config = dict(
    arch='vit',
    model='image embedding model',
    dataset='dead-leaves pictures: piles of overlapping shapes',
    train_examples=145000,
    image_size=32,
    crop_scale_min=0.8,
    horizontal_flip=False,
    targets=['size'],
    num_classes=3,
    embedding_dim=128,
    norm='layernorm',
    norm_position='pre',
    hidden_act='quick_gelu',
    mlp_ratio=4,
    head_dim=64,
    fused_qkv=False,
    bias='all',
    qk_norm=True,
    parallel_block=False,
    inner_norm=False,
    patch_size=[4, 4],
    conv_stem=False,
    layers=6,
    width=384,
    positions='learned',
    pooling='class_token',
    register_tokens=2,
    am_softmax_margin=0.1,
    am_softmax_scale=30,
    init='orthogonal',
    residual_init='none',
    optimizer='adamw',
    learning_rate=0.0015,
    beta1=0.9,
    beta2=0.99,
    eps=1e-08,
    max_steps=18200,
    batch_size=128,
    epochs=16.1,
    lr_schedule='cosine',
    final_lr_fraction=0,
    warmup_steps=540,
    weight_decay=0.07,
)
Rows from block 3 of a small image embedding model, named by matrix and row number. Rows with one number belong to one neuron. Each number is 128 + 24 x the weight over its row's rms, rounded and kept within 0 to 255. All counts start at 0. Numbers have three digits each.
Before each neuron's rows are labels from the 100 images, of 14976, where the neuron reaches its highest value: "strongest on" is what is common among them. Only what is clearly more common there than usual is listed. The data: dead-leaves pictures: piles of overlapping shapes.
# fc1: MLP up (model.blocks.3.mlp.fc1.weight, 1536x384), inputs 192-383
# fc2: MLP down (model.blocks.3.mlp.fc2.weight, 384x1536, transposed), outputs 192-383

strongest on: grey
fc1.759:118116114107162139101159146113142138167147112133129200140150109117152128133117094172099140129149097140127131159128092105133110154101168161111146123154099152128121109125143125138119097181144114133137176089099107162120131148137144146108166135119116139128132113150212120108120149139072097122176110136115111120097112115139154145151148131111146090115126085110149123092151090126112119108141105136181140140132183129110109119132102070157148105150136126150095094128147123143113131172058154130135136103154128121105064130162119115167126144116169088156136160118146089154164116128102147125
fc2.759:147116126115152151102159152122144119128139173132151164122152129146144138090160107165107120147092111121123139155117110090131126106123148168122141118130102154130155098071148119136130109129140126142167145141127151104179128150149167110168160169145109085094111108116152135098068105132113101123158125129107121109124109072135109136107137109097110139093142121113117138133125106127104110104171109095144147155082163095133170123095125089155154139143118133147085109100149147150108104143121145105152103166142141089116108126109113099160123126169151121142109142103148113144137118139097090097

strongest on: large pieces; vivid
fc1.371:134140119159097146150138160059156091154128140074138165135142118098155159144131114146098081106151116093156114149129090158098121115070142132128151115156115129163134106105160094133135118146118163149134131151071122097112142154112145109115137103109092148119092125128161154165136140136088102122133152154148156104110106140150138133132192135133121101139154104138085108121120092091096141111140115120161145145158142097093129116128097089113120107133132112150132067113147157142120110128083138100180139130143127130077121150100114112142125120114174077136131175128094116135147108163104109048
fc2.371:142114108115158113104151128136132196123114117131125143144129115208123153068165111140107159102134157117126174139104119094153100118133140137095140189083125164151118115115140118162076143111103100079177123118143138139165095148107148104134132098106137122096123146114149143096107092107143108111147103130082117113168127076144116094126126132075108149099145123153173127106134102161103076110170111141099149134138154180159112102080139117152153118161146122149101152102155127158158107177132120113082142166145120092124112097143146093139149091104133120148129124105139120120117114095119125156

strongest on: large pieces; pastel; vivid
fc1.253:148075124133187134096128109135114114125121143131147161119139144138119083162071136129121116129093082178135149132126130111142120106119146144091123119126142118094164131160116115144129134157145134101155158118126189145117100128127118174148131191134131142143127117097147121076155088148095115120139102122140086150111123147095112131098133098125203099130111092100131130092118101198148133118093148132134117121137159126146132120145107100190143140108140150140076122161101137126105156143092147171130080103112154144118080133123139123127137136086130124127105110129161136122158141131122159139
fc2.253:128161162125117094129077120133118116113153162107102097107105135135150125123128179091151155128125107100118119092135150129150181138124109077162124110112126128143128132107101142094155160159148131170096137126148093131100138114162151107123090109143139132136143133152069093118126146149122143132113116125121137140139130125114088127122099116116102136135144135067144128149116126150137135148136131123100108101123102099081165141143124141137139180133126139104132135128116096107141124098129167086103134119120111141168166099121133142065130139158099171119118130132119191115115165119153104162

strongest on: grey; vivid
fc1.675:139119095123132143106165170102163121152149156105157168126186123097137137125109100175089103123136120146129121178137073108119115115077133162117160123151094134150149117112155126134146077152135137149134145142098147120125111159128128139132172103132103130133120106135187147137125108107056086115171124158134123097095119121132123137113165114125151130115132102116121142118125110097087135096129125110181154136126178102109141130126119094132121121144125142143105083106148144141097140114076161117170122136146133128095083153119124103177124135134187080150131172126126092115131124140097126094
fc2.675:112138165099128120117134100114100125100132116156109148134152134184142116113119134158148169177085142144132108147106135081169134141132138161115115109076143105117147110151112115133159117120188102126118133132162174132132119110143108133134137116151195074102118127110116143052091117142117129152144128081098159134121117124104118145132145152082148156117123129126183128142125143208158121135116135136118118139088132129140135142144125127146088153151124115123109142126106146112125129124128137119117131130124148115149148093124130134143131143164124147100125122104148137136115139092128102165

strongest on: large pieces; grey
fc1.421:111126117129161139110163156106153128164139112122127213141146111095145122144106094156079127119131098138126136162121072121126132157092149163126163130170106129151154091125141114115139102166139114145113156095095110155111140155143125128107160157122129142158143124145225119119138142132050088147143108148133122121098106131143158141148157142118158101129138086106143133089149072135112114108133114128166121118137187119137123116131102080150139096142128114157096115138139117138104137153052148127140142112142126124084087141165099104163109147105177075158144154109154093157131115141108116118
fc2.421:142119124122139145099150155121150102135143194119154163119154131143115140117152106164119106154105134104120156159115111098122146102130110166119146131137094135137131098098132106142101098127142116152162132123123146121183121162139145108162165147140095075078108100118145152109091107115105110135158135126145130104121112084130105141095125119107097124097151150132118132141129122102092110120162111074147146136085162103136156130096135092138139142135125131148091120121148151139102110119112129108156088150135115111117114118105111101161099128196142122131128142100135096143125121145095109091

strongest on: grey
fc1.150:143128111123144134122164140099141119134119148123164182134183130096192141121150099158095118133134147129126104167140084102136115108076154161116144121136067143151136121109136122130170079138141121131145132149091151119136116139124122132151169099123113124137110094119186145110118112136103079112190121144123144114094103122147106152107163098114131123106131103146113122113117093086108143090136125107163146141130171121127130123129083080147115133147142147152107062130144145138098125155096135118174112128145133114098089133125120110173142144152186092137106160117176092118109115129094125095
fc2.150:132108166144108112136122111107105108131154160115150155095150150159139133096126130140163116155100112128158120156141129129104153145081153135149097130086107156157152121094090120119137125131155165135161147131139131121150156111151146104152140141167137085109148107129145126095110149151106159117168190108097132143121127085084117136093156101111154170145143128113136164166130115149155120180159115086155121142084151132117173149129118110126132153154088161091137126113109116103123117127133160111137092146112145098140139131135114135135143156160129116089124135139142133154134168138151129096

strongest on: large pieces; vivid
fc1.393:153140089152144154129139154106149100138109144136173169127138135090192153144111110136104101126149118126120136151126093134115100115076124148100157123148121103153170128132159133150143111170120143098147119147092141116128115160094136133144136117132084123127108115107203159130131123132069120100173117141134137092073098137128125165111148108160145128144123118131082111108112117115101177119124129109181150162131146141138123125118092097149110123122114149136128066149146157145099132126058147131196113123158138136079072165117108104143098142122196045129121156126141116130135121142068119093
fc2.393:139144124128155134096149146117130176132117145118111155147125122169133145093168098146103138104132127107118187149108109082142109120127162147095136185120144166161112103055135118146152136090085117121159143140128141112164111130131185074136128109100130115073150130118156154121095104122113099107165121146121164124142110076162112090130149140095112150095153139158156118118147091133109087114160104129147127118120159143159133116100119112169142101158142111146084145106142136145133120194112131106112124166136113081103118122132137118148085119153139107149140133092154110133116106112132093133

strongest on: grey
fc1.10:150122099109162157099154149110146143151113128119136208142158122106167141124150109153080125128161154132132127143119089105134096111087173156099157146146101135155107115116152132150117103168125102125144146123087119132135089157100135126119160072125081142116140103138201152130121106128073088098170098145138132116106133120139131144127140123116147116115133119158122139089126094105108118095140112128160150117151188143121124112125117076140141105129145125155112094124152163144119139181071137128151119128153131110099077121126134113159131125102178073150127158102172101122123118106092144124
fc2.10:124094158154108136111143128135114135152138139144147158116154139169122136084162109173118132166077125128114128170120126113118167122115136154171119126101101152111133101101101128113112106124161138141168139092134139116172160135147143107145150161161155065093132088110150118093076135124115127133175167098119110121113131087094130152106124112092124153115144129122161167163145116156134092143164101087149138126065161109126166143127166107108106124136107146127124109114119118107113127115128125116133078159116130110119130119134084133142122134175138129120148139112158113174105145138125128105

strongest on: vivid
fc1.62:139113125094140113136168114094127103153143136123154176128229127129130142131102095167121136157132109135139086164153082112120127135104140170142139110122045136131150113105154131111153035128191118163132141153119156126130129119133115170137180137135129116149087070114153141128107135128071096134156112105125140137074097144119127132122159111132159125107110117120094110110107101147140172106129125106169110139130165133102132140153098075117119123149120145138095096122109148119096152152093135162150118124136150121100088125147106146168111178139193115137106174146112096139166133136088104124
fc2.62:094144160132153105139161098068115108126150094101105158148150110166119118136131117165132142151108128136160126153125124140155172153114116169189115121098116131131127109126122110086166088122174121157111084124106126119138168105150129132078159121109179101136145112160117129101123161125084123159146125088124160156137094145148182123158162160112133122122123131132167125127178107151167105145148108133131095132138160113141098143174106097104150103141161109135104129141099096094134165160108130150125143115114109143148147133144105170161106131150120136148166157099118108158171122126137111136

strongest on: vivid; large pieces
fc1.210:133123101091131154138126179141135147142114111143133090121116123065108102160120118138140130086177142142122098107148123125116130114149110119146167139167126118095090140159138158123124131112115099116099117118102114139110133156114081147110113134107109172159145146130126109171154138104147111121085103185165117089134153167173146144152120124173123104133096114128103144139118151072086142086090139140120153124148113126141116126120173157090113111089121135137132140164169133158125162112164082143144145095156130150127138133135146099130120141098121160145117109138113132124119109117136119126
fc2.210:142102121115141118144150134093142145133137129089111158151146110178147159083135113140123136126146111123162116142093118119158111122104140128087135151101117175182139109094145094149137140129132131124174120158122152122145103142124155127129146127100130117116083140126143161101109090124112121113167106119064137108128083073151113123127171142071107119103165091127139124110121094153119100122171104134145144171151149107130124094086085093135180135193145116147120118094157148151167092151123158107098134157151128109101119092101129103134097116142150102140121153110129138120181107111106095145

strongest on: grey
fc1.304:144132120162130146151145152111150106139115160145174163118152131114174142154139106150116091124109111129131110156130103143118122103083128147112147130154107128127144118133142090137141111147126163121147135147091155131137130164120152109146149114118097117108101090110184135133123127139106104118154123149140137111107114112138128148100151107127138118140154121132096111081114086123102170116121131089149144151112137148154131125129084086160140113120121137148127089140147172145094103133101140090188110139148139113051074142111112113153141125114191071125121149142164104128135115153079116066
fc2.304:118142125110156088126137095114121196119142127116100141141110129213114160071147117127110166144107132118158174143103117097154101144132133132093111165077152170162110117105130125131133156111116089100157131131145135125153093113131131100137128117130163115097147144136146160076083111122149113152143117088082152147165123087123125095125130139070126170096154144160179135117151117190131098119172119145103102130132145147134117110116134139139143132155138114148112173089135121133166111173121145107077120155122115098127126092146148126134120092149130119136137119106129136120117126093126126163

strongest on: mixed sizes; vivid; pastel
fc1.119:109132148174138132146114142159122115152138136177143129116134112106163096161128123132130057127100131128113169164137144150092159137105091116153125125143141101079138130163094116107147134142094172132103118106129104170121180143150131121130119136130110106090134112140143094165135172140126137144126145146181143134125124124124154151123076142136142120166128159136121106134142132110122154140086112134124109096110118155180115141149110123146128093067115124120146130168117120124093127123118144102148134119114123158120130163144084132117136116118136129130158114155171120172081125168137127104
fc2.119:128097122138120117094101156103147141154150133078113100133097120098064138136086108095119128102166094140160131085136110139127127137164176068130142144155124177166143129091147135108102136128100119134115160124095130132124142122132135165120114168113112180175133160155154134159131145121128130119112120146125106132134134148152138090144151123162139106140135099118112182107123132105120102132123128132154111130174104104084122112124147149121165123146144122115157125121123097140136150126100129150131157098157089115118124135143099124096066156100130118133120160118073086137184125146150148120

strongest on: grey
fc1.751:148125095113167142111173144127140149143107133141152201138172122128182150127143101168098138117133146139129113179117096107136108101104150167099145146145084127138129123124158123149158086135153103111145130127097129132142103152118124115127174095109094121132098102117181150105107114147097085104215089133119172111119102121148122154119156118118142127099133115153111137092122104131110130103136123135172153135120201156150119112123105107147132120135144127152105101136142151144106136180110129122157115129152137126099068135122133106175134130130189080148125167131164092111136103106088118117
fc2.751:128122157158111119132123106124088120139135154137141150117141152165143116087133135145146132151081104138095111149136129118118143147101155142157109120096116151135166117086090126126152122135158165132171128116155160124150155115160161102148146114154145072101132089104139106092079142155117155116174172100089119136119112072101108162084144116083148166136141110080138122130141096154137120159153102090146141110063147123127149154131132095165106137165121150106139121108117129113120101144111165123135105165110160097129133118147099125146149140157127116096140141103167118156124160142153130121

strongest on: vivid
fc1.263:120093138131133110133185113106123099128145149119141178116171135132135121125085086149086133153104104196122122144161072124114098146119146182108120101119082131142152096107108135123149077117192129133150150118139159131142117116136138157157179155150125103148146090140162129097100108144096114133171119102122112143074104117117123158106140116127189142127111132097114133124137106156145142134136119117181119135098159129137128150153098080154118139141115134141085113129116134111061139137084151177152099121119136126082087127142099153168124186138184111151125168116154088124154140152097157119
fc2.263:120086143137154137112153112135108128137126077164128146152140120136121109151117109171106127130128144177141118157131085120139134147156132166163118131123113118096119146152124147128134117126149120092110108098118131188129148119138073179102161101120144138158156102118164127139125157131109099125145118120131120142124138145140169131168138130123148106136101090128147174097133118132140115127111133115139132101148168184162102129140156127088124078118128129145115128154104112133102176167116128169132158099121149186114104146172107131173104149113145131168143125115125099155155120118139157121

strongest on: grey
fc1.278:143136105093195115084148156116137130142111163132160154124172144115148152137143091169092158122178132133115122179143095094165132104179155149115164107121103152121102129123136130127112095137133105136118138131102122118152127154128120136173150137118107135118123119113154113092104110126118063115182075127120123114124126132141111137101098102133117150095149131134113122076107143142098127061138139113133135144130164099127131139118142088144105147138161155163076084156148116162130130144116103116130107102161114123117080113140139104146138127139171112170091175125122106123137128132099144154
fc2.278:137114155156082111119109110119117169120147141113133133131131151190115159077130149124164120169085115109155101146114138128111109136102125088111106161074122158166151119088125118144108151125136145109168156134147141132148124115134128096142125121142141093112124111112149159108085127152111155117156176096068119145145128083101091106102153091071156159122158103120150166143132084141138102153163118107132123126105125129091142117124151135137130134172115144110161158083124146113149105123123179119112096163122146088117126124106115137104127107161132112095116120115149138118118135129123156104

strongest on: vivid
fc1.290:127088101128135121138163131108153132157126173125156171108164126115130134130099068159103135149152101169149119156153087104113114135121164169107140099159068151154129106115137125101141058139136137163131155123087148133155133143133125135155164150152098115130147085119166129153115127134088109136172122124137111118106103116112115128105133105148160130097145105108107157105123104133122128116128135090170119134136159113110151148153122094129165156115112155125116104127123141120099130148102136155144102120148148116112089134139104128184097158139165102150094161114121070137162147163084162100
fc2.290:131137120119116144149093144077137137119134077093096107150122109078131157123128144093134115105133107126184098118100108118147064146096118074090148135145140150143121114154154100139145149087112078079125107148109140113137108129110136093080123127111115163148111162141120166149123127131087154117110129153132151138125110131135147117183205142154146123122118095166113106121123107111116096165102130165130127118180109121147088099127124144146166102148153104142150136111117147129123129141116115125146168152138108103104134128118146136112108078133129116128148153103107099103144092108127100142

strongest on: grey
fc1.45:138122104114150127102167140106147140165132114147149166147157110132154139122150069176099115127158148125125127169129099115141120121112170156114149146141081152143078114121139131121105095147135118147145145119078123169153121136136111136120174078130113116132119102132175139116107125106097092115206108150119132110098128115140154138122129121106127104120140119132134118092147092103113121102143106116157136133134180129150123125127116086135149103141142131147111081132143132139118122174095140108139123127158120112104086127137118122175094110137167090161131169116155077138148125133108137098
fc2.45:131102117128138134091115120125157116134110083109109136158135098166122180099142129142111125160091148087158154149072102106141123127124117135128140157103177115135169135129150099158106169116157114103117144109109110136128116145126113118116106130118152100091123166132128141093115128108149118134138112093105133112109120115164152099162131159093123136104162130175158166116146152144110110113148131169137157138125135137133086071090132135103138076149137100162117119077151117139122110107153131107121164125161117130097127109149140109105117093150138103144145115087125140140093065124115103137

strongest on: grey
fc1.392:150125103133142149147154151141148136124113142154174152112138142107191137126147126136132081114128140137151121166113119146130113106065094156109152156150090113111126148170154140147186104119130136087138107140113152141143110148112106120156152084124089119125101099098157151124141120118124115103147108157127158101110113130127115159103139095132143111150132117156112127096111129134094163116122143097126148139133135179174139115109089131117157136100116157144147090142155149143127132152121122110171108134162142159105057154114135100158125109103190066116104109152193107118120126109101120092
fc2.392:149128114088152157100158148087159124111113146113131168135149110118141139113115116166107155124149112139141114170100095090147094102089133165112163125144111123138161095108165089170165105153156111091135161147113150137098094151102126104120142147098121128115120095137145164084141095140095092113147115139111147101103095116157103168094154136120172101100120122101122129098135098168098171086124120132142152128139156139128121122108100095144117120138145118145098100131163170164141121117100151126145114121152125099099108087093154093168097170118154113140151150105145128100124114103096120158

strongest on: grey
fc1.77:157125084105156156106177161114155145155116138122146187136160124090147148106133071189091135116159143141125137161130082099132099108104119167100161144163107141157141123112146117152134081150147112148140134132091109136127106163115132137121184088117092128121116108136202149115135121103085080108173104141109126091114123122142136158123128126127129119102123112132127139100131108108091117088120110123155147120141190126110124115118128095129126111153134145151091100127155152154105136122085137130164130133164127122099067130128128093175128155129176077151132176108150079129117113131100141121
fc2.77:129144134083130124100135108112117111125135116134125162151165129178133142104123139153140175176099162132120093153089107064170133133126132152132124098070135127129142106133126125131125113143198105134125139119144143111129126135143112115130148129135187078118131101119110133027109117133112133152154118072093129124111136121122130133129132149083139146094133127112173150147109129199134156113141124133144135126075150104134128123132132112111100130167130107132110114121125132119122113099146137101120133120124152111138131084125120126138131156179126142131113128101149141135111127117117123135

strongest on: grey; large pieces
fc1.169:146112104103188138164144154097143152124101120095136133120137124110128104149106105144117125112133095150186122148113094114139108104103126147102146157144124139130130118162168099148136123146122111092119159130085151142103110144112126134118133160101107156130134136131154146143140119149126074116110072159145132117152132145149125146134162101127163093122124082119109113076110096113090131078107152137114150127161148136133113097138120124146159121101152130174096122142150156150134124159117123132138128120162132121114081112105144111143107133099163112145110087113110122110165098112095146140
fc2.169:116113165128116092142123107152116109129159114131114121155126106184114140096144145118162145132106120106137116131097149133143168152082076116131117134097140128156151124122115114144144157138156150142141119134138107134140123132162145105139130124121157095108063140138117119075112120135113151137105128103092116116120107096131112115139135150073125116123158118115187134148148116160141107133160106132116135123124122107141133117109115123125151139154134109132134123082136116127154084095148170083094142144125108134134144097101128115117116116173118132112148105132173190140108123121154108154

strongest on: vivid
fc1.411:145120099115114163119158158090144114124114144131154158116178141090133151145090102138112099126130142133140094128150121106107090103068145172116169100155043143123107107100177117128104050145125157144147138138102142117134118171111134112136176148140106121151123101123149137142130114105099112109141132158131116088086123131115118134118149090162144146101119106115107128121111131102101152104123135115162161138124146122100154142122149107124099145132098153119111118100140149134101149099114140130184102131141161106105091131130129090181146118097187090130109169121134091123116149159103157078
fc2.411:131109125144106146126103130144120178128127134137098112129091150127142111128119145107130139110129139145182177152096147140143116124156111107105118176133166125139143147147120144140130167126066129068108144099136079193126110110101136110126108109123132125118189158158109131137122122136171145119158146138125138126142145123138136140123095144106134134146157148144139161125155131135133114130128123157135128081151101183102097094108136148128144076106128125129149141138127108137139168106119132113115154130130116133152153118149128115104111122120106116093157082128135150125074120123141142138

strongest on: grey
fc1.360:147147107098161144101159143101146136155132118113135203135152110098171134127145110144101147134155155123119120137127093108131105134081187152101145135150089134138104121126141116153144101168144086142151159113090121142138101145123136129108162108121100145127131109142217158094115118116040095117176106146132137113093121133136147143131161136123128114114130108142138107101146098119109121105155116122171153130142197119126130119134086071141130111134138118144098088134138148134103126179068127128140126124145124131098081126130130111157127139111173075150134163125169105118146117111089134125
fc2.360:135111141146129143091159144126144119130140170131157157125148141150133158098182104159121120156083104103109138153112124103119147103126146168136133125107096153143137100084127110133121103120149139142174144129125139106173143147161165090172154155151123087087108101120155136105078114137113115128164155111115137107124117078114107138095140095106119151101157129121131133142125113131104116113167113086134147138048160107141152124106131092165131124146113147145099115116149133141116099133128140109145084157148132086116118128115104113152110141182146110118129141112150116155116124145115112094

strongest on: grey
fc1.40:145129100106128140171143144083156132165142105138128191168145102126158159098136106142081135121143158124122126140118072119157104129134103134115150140127116150148101098113152123133124111100126106116135090122097096136147115145113114136111147103118106126116091127158197148123115125086112091110174103149095164104119090112156163124153161146124113139107134119166116098098141116102104128099153090132178156181133156097162106112121094107117132100153140105164100114112150157150138109145126118124158144151164109110080094121146131114147132109127182085171148178115129106116136108108080099135
fc2.40:131123141170073156102134154139140090130141161152156128107128131109122121146129128135143085130110127130112116140153136146073154124121114146179144115152124095114151132091125132109131124113123183132154133108143130124123179132165137111125142164120072103121134100102129105173146170133119145109142183170167120104124123114137115130094141075131140137139107115098089152158124113069116131134113120076150159121073129115136165145112139116131106129115068150114132135127142136143083142090142144141146117127139169106118145179110093116142128167163121132107118123136156117151083135171136105090

strongest on: grey
fc1.96:169129098102131167132154145090139128130105142133176160131163124094167137119117103159107103124133120140120096167125100110136085077072120146093155121156095156142118123111147111159152106126129126114173116155088164125157097155111121139134154128122091137123099101097168151114117088110085103098166137151121128106107102127123127146112174117127143094112137093133103116114124092103103133105139132114161174158154158089138138115114081086150164118142129135161109087120147182142118130166132145126196117137148157098101109125104143103147098118103157089136108145109171106097139115100080136093
fc2.96:141103130106114127128125134118158120101163143111143138141127132168120174076134129134148134162091096104164109129076144096157121100106095138101138136094123140170182117097152092155137122148143126112162132170133139128146103145132133104144140157136149094089082113114115171084113104138120141132136133079085135111131104082118086142113173117093147131092160108119148153152122115167126123130164114099131148135108136119113153106100115132133138169175126135139116136067135167140152087110142164078119101162137149102131156091089133108132103128168107132104131117102147152119113115100105112127

strongest on: grey
fc1.43:129136100106151131174157154080148126174147115097111176152149100121151147110136093149102126124161133123102120154123079113139111145102142150114158138138112157163112096113164108142114111113117116128134132116096130128139130146098144138109156114105106143133100122142215141141124135092097093105149110150101131096124116103158163137148156150114129116095144129128123089102156091098109120097167090130170150163146162106131102114125096054124116084158152106157106099104159130151151104157095125126129142140162115123081094118134137106155150139121185093162154173103111092141185103127085102129
fc2.43:128112137167111153099147163151135103133154171140152134118138119102119125145118115137117093112109111115094144139151129137070156135123117144189147131155106093125153121088123114110120112119112194141139143111138115128142179153175161124132146158104076115111127107123138103190138164139116123109139152178179109098129113104143123129103132100139135122132127128096077150147143106069097131123127115084132149115075139127139150133116125117128103119102097127132120119133141123152086119110119162133143114136146144110124125180141093097145116149166138126130143131119155113160093129166131118092

strongest on: mixed sizes; vivid; pastel
fc1.48:109141152177129141147121147151126108157137145162140125111139114107163106169132116142137067129100121133122145167154146156080156136097105118162127108148132100096134123161101105095155127140110184142102128113131117156117182133149138120124127126136106118116119107131146100178142172135117141145119152147171144125133112135129153154120104132137140108176136149129116092141142130091119170142097119130127118099106119151166126146163100113136135103085102120110152115152113124125094120129113146099149126119121134153115133163139082144125128117119133128124157130164172113166108130172135126084
fc2.48:127086123133120109095103149102137138154149121082102101130105119105063132141094107093130123103165089147159134091141111147128131147175192064126139138155137175167141126091139143103093137122103109139104159125109125130122150125139136156126114171111116181176136157150158128162126154119127129121120121147134098127135133145151137103146145115164146123140134101103111187115130136106118101136122115140154105129170105096081123122124150148125162115150146131112158129123116097130134163124097129157142165101155081110115126143145099130096076153101131114138115153117082079141179131144149151120

strongest on: large pieces; grey
fc1.441:116134113148182132141148150126167144173153123106125174147138104119150133137147085180090120123141125129124162172123094118146153136111133151135143146160115140142123114125128139113124102153112139151117150115079121149122153149158133136112170105111120131118128114153221119132124153122119069159151092142146133111106132133146161139139098137110125104114160139136138124088153126126094116087125104137149110100125179161133113107110126097126142092106152116165114069125151098145116133143042143102139138109151116140088077134161096099165120122129182088162143142112135096167115108168137127115
fc2.441:120137107080151149098144151109150118124116083139092147176139093123111136115120134144092149105151167112106120122098110097154131145142130149126150117143131109124146116114159118138136124108136098139113098114142125130110109158110104129080141103084141128114130122133112142106170123116121096118158102141117131100117142134183150120168128182139140124105116122154140165102148143151102102095111105145134150122137138127130082114098147132090099101160151081157113143104157149167131123118117091134135176118148122136131132093145127088146127143124127117167146147091131136139107095125112133158

strongest on: vivid; large pieces
fc1.396:102133141152146088118156102098116097142144133143128167141161140166155144125119087173087111155127128149169132185157097138111141156128132153112110103113110120139163137144109148088143103141140131134146119140136153118160140099158100153151159108140149104141120079092162152121087126136101122151224139104139150157097100141127135146127151139113204137145132142126145142126152117161138140123135099107173104149113158135187131139151091100121133127130114134135119091139110106120093157186074142149127114121122126133109120152152097148155101124158143115150128143128155087151138124142097126105
fc2.396:129144127097147121184126107111126143108116098118093133158128110153115152105168145133137146125134145093164145129079124105161108131117086138110102150104160133135118118141151127148165140088138085105125073160143135106144098104110124122106110115089160133115099144138095183096129109116145122126130104118088176148158119108154139103158136170105130107105135119182151115118127132143153108107143134161103128134173139132134110087119102141102148103130147104152114158092128126120157122170153102108096154150132116112150149096128150139117087095130105143141138112104100149118149097083126104167

strongest on: large pieces; vivid
fc1.120:130098131153141121161140146119139111155128174129158147105162139104187122150091086151137097127131096156152155213148126153115147113109128142124144106132121125119144143139123114101154105165106161113142126145105148131148145144119129138174138169142089116127097099131166134149112126158116115131168130146153129126093090135112122189094112105134140141140141143101093117120106119118103166124126124088169115145139138139138142159151090078133151126105116146125128074162125112114114116145099161127179106137123118149097109153131100129144110161117172087126117126159122098161148154138091150107
fc2.120:123144145153068114128078101133099166123136117128127058145094139153087128096134157061141111155104143127127127073138156156101098145146125072123098130103132151138141149134120142124127153087111128110159136127148149115159125102147136108131101134151132123142130135127128148144092134149160177148113155105100147154161126104108141064130146133106134167158128124167142133149134125124151109163153125120102109117125063126146122129150137195149145121125111122100162188086093115104146135154138131158129111161106126097151183138144119166083138078142092146119126087131135121119115133132146111122

strongest on: large pieces; grey
fc1.402:116096124146147136091180148117138125180152120131122184150144097114117133143135089164089106119142131147091139161132084122143149149125118171139142133171094121123148098119122128120151100115155125147120134104092113162128153143143104147103176123103130138134125103148205106130140156118110081150158097144138127114107106132158152143150109141117139106133125122143132122067147114135096118109114114135151117131119174159140101123124109118134134095126143114155119097150146111143085138151065131125140152117157121143094063149162092121163150133113173085172136163108152090162118097165123112108
fc2.402:116166143122125149139156125130130116144142107158139169130179116147168137132150100183112119168091127107146182181111110109129124108088114167143141145128113097104149098179138120122144103158171107137117142129104083124144140148135101107149156143116148101104129096142161125095103124112092112136153124084130141137084151129116156153126086130088150131121148132142155143130135139153123128118112103110170145101100149137091130100151121076076110087110118128152107090125136143131088119093118139086162126122132111132116089123134118120164100095157161096140131143120159120158088082124108154116